Rows from block 5 of a small segmentation model, named by matrix and row number. Each number is 200 + 20 x the weight over its row's rms, rounded and kept within 0 to 999. All counts start at 0.
After each channel's rows are labels from the 100 images, of 14976, where the channel reaches its highest value: "strongest on" is what is common among them; "lies over" is the class under the peak. Only what is clearly more common there than usual is listed. The data: drawn small creatures on textured ground.
# conv: 3x3 conv (model.enc.1.2.conv.weight, 96x96x3x3, each kernel summed), inputs 0-95

conv.49,181,143,193,214,187,155,193,199,189,178,198,214,200,176,214,192,192,204,182,190,189,201,196,180,193,178,233,200,204,214,199,187,195,187,175,175,161,217,252,210,181,202,209,219,216,189,201,175,181,211,195,205,173,179,199,191,213,210,193,213,194,213,211,204,216,168,213,204,224,168,230,207,198,187,180,209,191,212,127,161,187,164,209,225,190,199,166,186,182,197,193,178,172,192,195,193
strongest on: snake
lies over: body

conv.91,209,187,215,207,209,215,203,201,207,181,213,174,198,212,209,186,202,194,219,183,178,217,197,191,158,183,209,185,178,209,238,202,201,204,181,194,194,187,170,178,197,191,203,164,225,164,181,186,186,209,174,178,185,190,188,200,204,214,209,167,191,207,211,189,235,161,202,172,174,134,203,188,183,183,185,160,235,188,214,151,195,201,186,214,201,171,195,197,187,218,159,208,174,171,190,207
strongest on: turtle
lies over: body

conv.55,218,203,200,159,216,182,195,214,190,186,195,196,179,186,205,201,201,231,149,184,192,205,199,216,178,208,202,167,210,166,184,178,204,158,218,169,178,166,169,173,198,202,205,202,187,185,201,196,188,174,176,189,198,191,210,188,186,222,202,208,181,153,174,216,217,196,228,221,174,174,151,150,194,230,230,164,187,177,182,195,213,187,217,206,217,195,209,206,204,180,194,197,198,194,206,212
strongest on: turtle; white; yellow
lies over: limb or head

conv.13,173,197,247,177,207,220,186,194,178,178,147,182,181,185,181,185,192,173,203,170,173,202,176,157,212,217,225,178,206,213,208,196,185,193,194,210,220,192,225,210,217,189,179,219,194,197,206,192,187,174,180,181,228,172,175,163,202,175,199,242,166,200,183,201,177,195,164,205,207,184,194,163,202,186,193,184,186,226,199,165,209,213,193,177,183,166,207,204,184,205,196,166,203,206,193,182
strongest on: white; turtle; starfish
lies over: body; limb or head

conv.93,187,163,188,195,206,158,191,213,215,179,199,232,210,222,196,213,161,200,176,186,178,211,194,213,214,205,215,203,194,212,177,196,186,184,192,228,247,181,177,194,202,210,178,217,220,181,192,224,210,204,199,175,169,213,202,162,186,224,227,223,223,181,220,197,218,249,224,176,197,188,189,218,231,186,203,220,195,175,211,197,202,171,240,186,184,160,212,197,189,232,232,209,180,189,198,222
strongest on: white; spider
lies over: body

conv.44,184,219,209,191,203,175,210,185,221,189,207,195,205,185,199,175,206,207,207,216,186,203,180,236,197,155,167,192,190,219,201,188,160,192,211,206,203,178,137,163,224,195,203,190,165,198,192,224,156,163,206,185,219,199,183,152,195,220,185,193,185,173,186,227,157,185,228,202,206,202,182,178,224,201,172,207,205,208,219,205,229,215,194,175,224,210,177,192,212,203,201,196,199,197,213,173
strongest on: red
lies over: body

conv.70,190,190,174,207,180,161,217,222,184,177,168,198,144,198,193,178,178,191,172,202,200,206,199,160,181,176,196,222,197,198,208,207,186,161,197,210,195,211,191,171,205,200,201,208,188,189,206,181,211,182,201,211,179,181,219,202,209,185,212,193,229,216,207,182,205,175,219,201,185,164,143,167,217,194,183,196,196,198,196,168,201,192,155,209,191,180,220,188,197,207,253,196,165,174,220,183
strongest on: crab
lies over: body

conv.26,160,208,195,209,215,200,214,224,213,174,158,179,170,194,196,182,202,205,215,199,189,210,186,161,176,163,190,184,181,196,203,234,186,187,195,198,167,180,182,182,188,181,200,217,178,178,202,164,184,203,174,167,190,215,199,183,184,219,227,207,179,213,184,198,165,168,211,175,189,157,199,199,192,227,200,190,199,202,219,210,226,207,196,212,168,193,192,196,167,172,171,151,175,175,198,193
strongest on: turtle; black
lies over: limb or head

conv.60,217,209,180,174,204,145,175,164,177,157,190,184,213,165,211,204,206,224,207,179,166,202,194,201,196,200,180,183,206,211,193,204,208,181,220,177,187,170,191,189,149,195,197,171,206,191,190,190,199,178,194,178,214,209,199,208,201,147,182,194,164,193,213,147,218,191,210,228,207,186,180,176,187,197,203,221,216,211,195,181,188,193,212,204,201,153,218,200,204,177,188,179,208,191,200,233
strongest on: crab
lies over: body

conv.11,196,197,193,215,178,195,197,238,196,159,196,181,196,216,213,207,216,196,191,180,194,203,203,211,152,154,218,189,201,200,191,219,189,206,183,206,171,198,197,159,193,174,202,238,160,223,215,221,189,181,192,191,193,161,186,183,206,199,192,174,165,184,183,204,203,164,169,223,194,177,173,199,223,227,194,177,187,206,162,182,187,189,197,191,197,228,154,205,182,168,179,222,210,185,191,198
strongest on: red
lies over: body

conv.32,237,217,216,194,197,184,193,152,188,184,211,230,191,209,176,194,196,160,199,209,184,224,207,188,218,193,196,173,223,211,201,194,215,209,212,195,200,203,201,217,247,165,198,216,194,185,220,175,171,145,216,189,207,150,184,189,205,202,193,208,193,219,185,212,213,174,206,211,206,233,232,191,248,209,179,179,182,184,184,196,238,206,211,228,203,215,185,190,200,223,207,171,231,216,214,195
strongest on: spider; red
lies over: body

conv.28,170,211,203,223,215,177,227,216,172,170,209,183,183,195,185,166,186,190,214,178,211,200,197,208,158,196,198,212,189,212,198,196,168,179,203,205,157,187,200,177,215,204,176,186,202,173,167,190,177,162,193,171,206,174,198,202,213,208,215,199,195,231,244,207,174,189,238,225,225,189,168,214,192,223,220,196,173,197,164,168,175,208,207,235,206,190,174,222,220,216,183,173,193,209,202,187
strongest on: white; starfish
lies over: body; limb or head

conv.31,191,212,177,171,236,184,202,191,189,176,219,185,203,172,232,188,185,211,196,189,183,199,164,233,206,214,180,192,180,205,219,185,189,181,220,202,215,202,175,205,193,159,217,220,222,174,195,192,222,196,235,176,189,169,194,180,211,211,226,175,224,207,211,210,210,175,190,170,216,185,189,204,161,211,165,161,181,196,198,161,190,199,191,158,197,193,155,203,215,221,187,200,221,181,167,195
strongest on: spider; black
lies over: limb or head

conv.19,209,164,203,213,201,200,197,218,165,182,192,210,197,201,198,178,199,176,173,165,188,176,211,196,176,170,180,201,211,177,200,198,191,186,183,195,223,197,191,205,192,204,160,187,217,196,193,218,166,182,199,175,214,185,168,177,150,198,239,245,219,213,174,227,172,215,165,229,193,196,207,180,180,239,224,192,167,202,187,206,199,165,221,185,197,229,192,220,206,202,187,205,199,224,193,168
strongest on: turtle
lies over: body